python train.py --train_examples=97500 --image_size=40 --horizontal_flip=false --translate=0.06 --targets=["count"] --num_classes=6 --hidden_act="prelu" --stem="single" --muon_scale="spectral" --nesterov=true --orthogonalizer="newton_schulz_5" --adamw_lr_other_params=0.003 --epochs=3.6 --final_lr_fraction=0.1 --adamw_weight_decay_other_params=0.05
Rows from block 9, named by matrix and row number. Rows with one number belong to one channel. Each number is 500 + 25 x the weight over its row's rms, rounded and kept within 0 to 999. All counts start at 0. Numbers have three digits each. After the name is the row's rms in percent of the matrix's.
# sq0: squeeze pointwise conv (model.blocks.9.sq.0.weight, 60x240x1x1), inputs 80-159
# e10: expand pointwise conv (model.blocks.9.e1.0.weight, 120x60x1x1, transposed), outputs 60-119
# e30: expand 3x3 conv (model.blocks.9.e3.0.weight, 120x60x3x3, transposed), outputs 8-15, a 3x3 kernel for each
sq0.0 105:526446481507465511473515509497501486460524546510517498500482482499509489452486531508494488509489485531507457491514516477467527579482555492515484506504506470510457433483502478451501503510499502480517516501525517535504466513454432515490457573
e10.0 103:522486462510534498489486494489495472474500572506507514491483494492463470501502495454498479536477513524538507479546505509460483511519508525507476516474489533495487489511511507464506
e30.0 098:494483458518528509493494563473521499449526516476487533492485504511498505477538504490502496510488532538449496456486527523503493504466508503500475463525535467505513530449509472479486538463479492512489488509492476542537
sq0.1 091:502476493509520511513514484512505475480527512512480497474530530500460457500497498468488493478500497509491488507495518475488522515547516468491494526488521558482536401496479476489475516519495472520461573492519480474503489392459526445484511498
e10.1 091:450525497513523534498515477505528474468489527498467497534533502506477567514472488488542547501494513476526516500526510502518515474496513532477498449482534489532521510528501510498509
e30.1 101:499523545497523506479531485548503489501494510516552553470488530501531507505506466532482467534516511532561519480499505498506509515527484514499513546479518487507487521531500511531545475530498506493491507482563516501490
sq0.2 110:491479496476481505505482493514497522522512498469499522482486485483497525460508524502439492481499505485507496501466452484487530559515489482476546527566565506476534475478500498467453506500513474514485491495494498512465502497519553512494507478
e10.2 100:479489482528507496471507532503531495507519535500518482504541566521564509491522477541508507494508524451527482454511527503508465477499484520507496471539550519544508545524497542515511
e30.2 094:524469487509464510536467515511485517488480473501486490485513525484500463485468461496539496490502525505527527515508515531537518492501515503480494489523515465486523480497485517492491534495496486497495516499547505504510
sq0.3 095:498510503534544498496502507477465507503511493506512553516499509493501458514478532541476492491456510507516487498462484523515502542487536489549438456500533517484529476512466484478502497548513494525516453504489490480497516480470472516505451439
e10.3 089:557496499539534483487534494505494473488514449489550542484509502491483475520497493484514498471496498512480526483522498492505497489476558515484517514431473458544504490512498466498533
e30.3 090:491456491489492468463465464505533476524530526512503525498539537506495529469524462517524491505488513497478540481500547514424505501488512519505509456515499477484498525482502450490507464469512500515517470518497521487449
sq0.4 104:498518501523482514519497491480515487481530510487521485497507475491503485478499491501494485526499489489473522478486496478533517426516490491530502502493494531508479515513490536520448496474491477472463470495486484449523522420486467490517424499
e10.4 107:497487531522471456490491507460506488489508496479520498518479553504493544531494481473516483464468516457451504486525470478505482469521510474489521494519470472513551494487524479495518
e30.4 113:435511499483516486498520512501462524492493482500502473499508473505494500490529468547534534448486462534535446483493515542496513514516529509482478479510483458498520512545462493530499485514471531519472504474490500480486
sq0.5 092:504468516494495516500521512507490504532499482520487518438493487494502528519516534499475498506479490481522533508501469490496460487532494477500457486478480527475518487469487481500478515548449498493549448500570498511471456576489513504514484493
e10.5 097:518500509538488512491491541477528510510490495460499457486492483496469488488481460488498511486499466467488535475496483493507520489521504511495530517493501511438485533513493514514551
e30.5 100:532508533498496466493506487517525524477549502477438506466480462520497492492482464500533550482495500505474505477472507453482498548472515521538489476496508485463495444524463484495519478446517502536497550520472537504499
sq0.6 101:501480519501525495495519501504465492501499477515523528488494516501517513454489497502494491491502490490524507508486506499501567528478502485486441475505510493508479539565535490444532482466506504498467445510516489521521532453477506503517504494
e10.6 106:502433473527481493482504516487480510478476480511531517472465480519503480486472459496480487513483500455498487523480515484449458464470473510529534523528465485509466496508562490542483
e30.6 108:489460521479488522514491527502492479502521515465477470506513516482522536473508492516518541513509511487497516518513512513488515513502517456455495509486498512483509490471470500495539464477482496518518484504469530522487
sq0.39 091:502495510492527502477503473496514493506488507471527458516525485499507511525520542516490505513512488512510522486484466503526498466506519488507499492468507524489533533519481521494536518527455455514496468461491485462454457552518481532489514469
e10.39 093:507485549498513536503480502550464476500475525452488463518514513485493479480487453495476464504548523455561491512520518530541517499533498506501527462522485485497522512555494488496511
e30.39 078:491533502577519508511499535506519533476484478481465478513490481509546462482475475533504478489501535515453559526536490501473497474509509497475488549546494511513509520478464492520418498532464568489493527496507502514548
sq0.40 100:491484511505466485490452490517506505493506501490440517478474474465514489517515504502488470469477480513513485484461431488499506515446539495518496511477430503483463496486485498549501449517516448538497484582483476496531508448539493510489480487
e10.40 094:545465524551479488470508527490499527501467489501537461525514517519526525515512514490474529487495506497518493483507489535491458478527479574539503475556535498470522540495510482498478
e30.40 105:479474545498521493502535515491509513494451483476521523556541523490519464474512492467546440478546493542501493529529499501483516507515510503479486487498547495484532505510502513511501537509488510510512543501501530528537
sq0.41 103:482506493529501490471543479494537513506488457482487504506481512495512496487504483483552514509519526508490506528499477466520477462517504472503488490486536502500489503484520527480498536465528548481513520434514502529472529466472460516507509506
e10.41 098:493487471496477469495471484472502509467459451487472516511506492512465527511450512461507507470490524513461488474465455492435497467472489523503460473499511490473514474513482451509498
e30.41 098:513461498520485562533483523470539536460489464484523471521498513551488504471508479541461456492517513502462532485444465503486510524530528481470512473491444489466487486455537469470512503448500514517530485483536514473518
sq0.42 095:496504515515488516513487519498487532505520506503483517473500498495486445509523510480512497519465491498503514520502496485568477460504447491538423454522459490507480504513438499460501465496484486500500505523540517519472472528472455486495482482
e10.42 097:512536490467523504501539491488501522465545510486484492474494509531545502510516539528499490543517510543504552525501508495466521517540512510520501503549505510538522470542480451527462
e30.42 092:506480510490491472502523516545494489506485509540464527504520516490471510531489524498499426489500471475491489452443494501497513471493500534501459507443548460478532541501536528509523497515507487488498483476502444538519
sq0.43 100:504505449524476474489518510503522489502512498500466528491527545496503471503462467486494483502471501500495486507464454467533471523527517476541471461491489492522512437523499493505472467510527506493461492562517489512523518584484515511536477523
e10.43 101:512526480512513474531537475541485487486524472459514457478473545532462512507509503485506507497545520473491483512506479500500506475539478500539495490503492517496464490505520467517509
e30.43 108:493529556502495515492561539457550517506544515466489538527488521522486468491522524506488443498477474458486530533535465497476470506519496536533546477465540484455503500553477498488499480509492504448514504520502509475485
sq0.44 100:522488497508544508509511532505494489518510496501491497509528505499477465485493514501491534522471518515516480496479467516520465514507507526461510482510482516493504458480441468510538474541477490500511422478482480510470512432485466511487467501
e10.44 106:518512497492506492488482472496509494500526494503469520553485505497500482498507509524532500503507512546528486474483460464468493529486510507492490467487477535514546487537466471494472
e30.44 091:497492539474522505517489522493502522493525534526509543514439483490509504519503467491505479491506515487543468506491479501502493525510501467533454481455540492518497535547507528472494490561533520505499517525518505532536
sq0.45 105:500518465508521469496466482511510475518489501497508479499499500506503489513489466515471492491539494526488523476511507478489507542492458515539487462489518466491509468500525515454462440520491491473460538473485481538484439407536481520483488523
e10.45 093:505484507461495490524463507490482452505495508515520497505493486474528489506521495513516515505553529513480487509464544468525517488476501501557531480488553551455508539489506525541513
e30.45 112:547513497504522513496451474472570486493536495506526514517479540492539538483517494469495531502496501527530508510528488490506508531567482527530500502524509504536512488521489492516515484524496529455537472493500512507483
sq0.46 108:477547515484509504489518474451512468516506477493478553458521506504520449531519485487508504511493517492457502501492461447482462491449581514508435511501509494508533551453531513492538499486484485481475475484547456494524498479495544491497453497
e10.46 095:508527537524487482486478509502479514510501450506513494472532496491481482491529502469529491489462473485510475438511513485509498496508493501502508484466477462466502527490519513526434
e30.46 108:502484528549494518497521515488512538501480501511503479480483529432480479486498498497519460503492450509505535492492472498515495450501478513467484503538534506499539501512494499497478457518490510479498486486450545497547
sq0.47 094:495496507536522517483474509492493499507525486481519523495490476486482498505502476527486484484490490499539463478470468497523522492502497485517492511501489522482506480486463502476465493501488457531479495467548551484481480497440451481475502457
e10.47 087:580518436517498527477480494490505525506570506496477471494556478494482508500505520499519481482482508528528528511484496512489495462507479522491517564493512524502469491553491522503501
e30.47 095:515497531462516496510552522479476508509493507432478507510487514503511536483524467492480515530487456499492485479522526528453516499457501496530523467446500500478512464519520509485513480488534501503461477484500543513460
sq0.48 096:494469511475503528475471487490475547495513520488514516513489494506525461491525520480496493473501492488471528520479512524526484538519517522490488499473505502507452559493477507510468499520482499514480454508493443481501446500436601478493502453
e10.48 104:486496550514507451466542506483504517493511453527507489521510471475486508473516489539541473510490516523548489478511479503483470475519558508532503473517490465511462500467471509505501
e30.48 095:471521498488475504512509505471466491461480518492520484523522474503549501481503461477550484509567474498508478491519505531541501485534474535501499523524504439489510499515464470502461498498499544497469503477538499530518
sq0.49 092:495485516476507496508498477516502478479503481522498478480515497535483479457484490502487509500479496477513474528488515489451482530520464510488524435468514468529481509502478565434510508532460475507451496483532504486450507464572541500512555520
e10.49 105:497484492509512520473474496532501477542510498478459508499546495508494471513536482513509487566467510477513459494485503555505559472471482484464493494470480470435520491517499475434498
e30.49 091:481511482511501518494516481488523503506485449521499504505508504509488486528496473488525550510494515535460477507504540484490465520526486505533499498512500521445480467490539481510524551498520472490467530493510524522480
sq0.50 103:511494496492499484498488486499504504495501477549532443502490523484496494536509481470489492525539527512505528511506491456502495517548472469538567470488478499497506462481452509471498435504515531534499474493522456518496507481464513553460520450
e10.50 108:450525513500485487544455505525451458483436483475449526502520505518491552481450517517513508478547509521469478498502487481474497506478514470478491509482536488507515505493467535509513
e30.50 120:540467489485527551505500499498479497480528519495527541452530492512526504482486513488502490469504505535522495520523493502496516500536491491535521509503535467509565479523530495504519497520500476536523457471483540525497
sq0.51 097:482459498485472512495543509479459513516484478528521482524498512484486492505510500491460522525495512490491476516476511508551511509567477508486463548475414520519521484489430474501523501458513513547496565441511468524483484514517504473485549472
e10.51 095:480485529488530520513483492494503501504486532513461485507496499519487515496470504499470489514519502476531519524495513508487514506481478496471477459514486493528475486512511481459433
e30.51 105:487450466471484530511469519510491508509485501479530528505504531520515490497489513537462539510475543482512511527538535526489535480495499447480533503462483517468530479519493484515508463491497454513476527524535505525520
sq0.52 108:502488524520518503496455482529510500482512496516505495489484502478482442470474500501484503502482514506511481506499495482441492554506485515524507592507505508475501489502549466517453500536467535488530517462512494514492495461553451525493533552
e10.52 106:487486477472487519494470473507470479489484561550476500534531496501476515483483511482467527512497528486488559491523485489497528440462520495475515481493524493549504523503468518501517
e30.52 112:539536452544508501534514496544488497496520511474516509511511488503495554486512538534520529581503519500519485524510497506474489519464476507516512508499477480519505468473502482514480506507525532500529473535533481525471
sq0.53 099:496522473500487516464466521507501518464501493487503511476481517493504466504496476487498460486478509500498518513483495459508524478524505488503445479504429470497471505533453510474483449527488502490488471564464475488514497518474491490498529475
e10.53 103:546532509492480465490481500502533516484513480488503489477504502513466534487454512481530477521485520503487537540485483488478495455496525460497493515507502476463502476531557465515523
e30.53 105:500506510484457464461506490515489506546491488473466479487518476500516523437474544526490476481486466502528483527475509490486484478507472512513528527499523477481494516497497482490505518452456516485498488464498499531510
sq0.54 095:507466562475509510508505512498524519518501478505544479477497507519520518484505489517508507481483526508501487485483468490497496558488437501484521475498491503502505492531467544476498486462506576502495446536450477447501525505507513479486523495
e10.54 093:523502502513507469493462495516512464498488504418497516497535521485493496480530522497471487496559503529512437515505526476476478523472533470493523476476555489501484493509493503486461
e30.54 092:528467483505471553531489469513457492492572512488484482493537496536534524481465483483485554486512539465462491534466467525469556514526491491503542500527540511472533492489493491488520550467455499538449535526495527500494
sq0.55 094:476492523473493486510499497512465480495467496492499484486483467467499481467504473504496481488464490502473489496518518541464518451519515506485536436479545506511481514546428500479513526467482504508510527451499510475468490580452476504533506464
e10.55 096:508495493479499472469502514484501530495495464504487483554493534474496485473514485517495510501474535512513479467462481522539507553471456467477454518480497502442542529501503530477498
e30.55 092:501504516481495516485500480527514506531439520529458449516526496479487457508528528499508513493530471493490504518497487494503476488494561489508505479469494529491483465573505453483506464463459482481497502506491530512507
sq0.56 110:527467538477520501496478478502461511498512560508492491472508558499510501449500507481508515489494479549483516488536507490525499530491462503486465517484499499514531444493486450449468515552472458527470523516498506464488457465455478491464493486
e10.56 101:487506480473542504494473491480470484484469489472523504500483535510485539488498529443536456510533482464470528520462496467545523498454509525479503496470492540464474465515507503448536
e30.56 099:507505502490553491482470450514506476491524547484547514555512521490497490463514471501448528521506529516471524492505502499515518537491487516500508510498520501520520474475485452501482487492490543493504488486540496502483
sq0.57 099:467508479524489516515496516488493463525481490492505516486505457498520480447525487488479499496483516528500537485489514500491491461511472498516454496494471513534474458486469508499427430529497460463489503495490510452544518487482494507521460555
e10.57 097:547545555504517492498522512495501508536477540519467515465499520490441540517485492490507493510449490480522494486539542515513459507496531473476501494481512506477449517545504475459572
e30.57 099:461522470534491489474468586475515543504482489482516502504511483508512479508501456530511478484523498514480488488516492501470514503477491522514503495488472459483544500521515467481512520519491576496486499503509490488546
sq0.58 110:525472534512544511495498511485489546516522474497508513495475501480501476526515494500462509482469524502496483510496502513494542508479478482496557508510485492485508441511468485503464465547486497525503489525526493514542506406478575483555526474
e10.58 112:457505471573500509446452501485559487487534469502531523514497521524531503489515517515460503524452503512486517532515491494516513508500525560531509509523566519498486527531499479523551
e30.58 100:515508509523500513459497496509514541478522523535504477509585541478530498494491470491512454472544504500483471492466476514444491516500510488521491498496516522500514516506498515529479465524502534504497531505517493515508
sq0.59 108:492494493491514517489493505509478480484510468510531515494484534484500482494520490510496506516516498482521513498499506489497486520508482521486461484546567497507473471507489541467482548522471485523475546494544511513536466529546479478508481517
e10.59 104:482505515510482526506508532477496461525533468482474519507504505494491502512519512530454511517457516529494519506531568517513559533541470527514477480505530530491540465478493525521523
e30.59 091:500501465523491486509493512509530477459498462500469477505524528486507518468485527500511469510478531514509454519489547488485526511452477497490502502498440545464488520498485484510516532477480498466525513536490464486484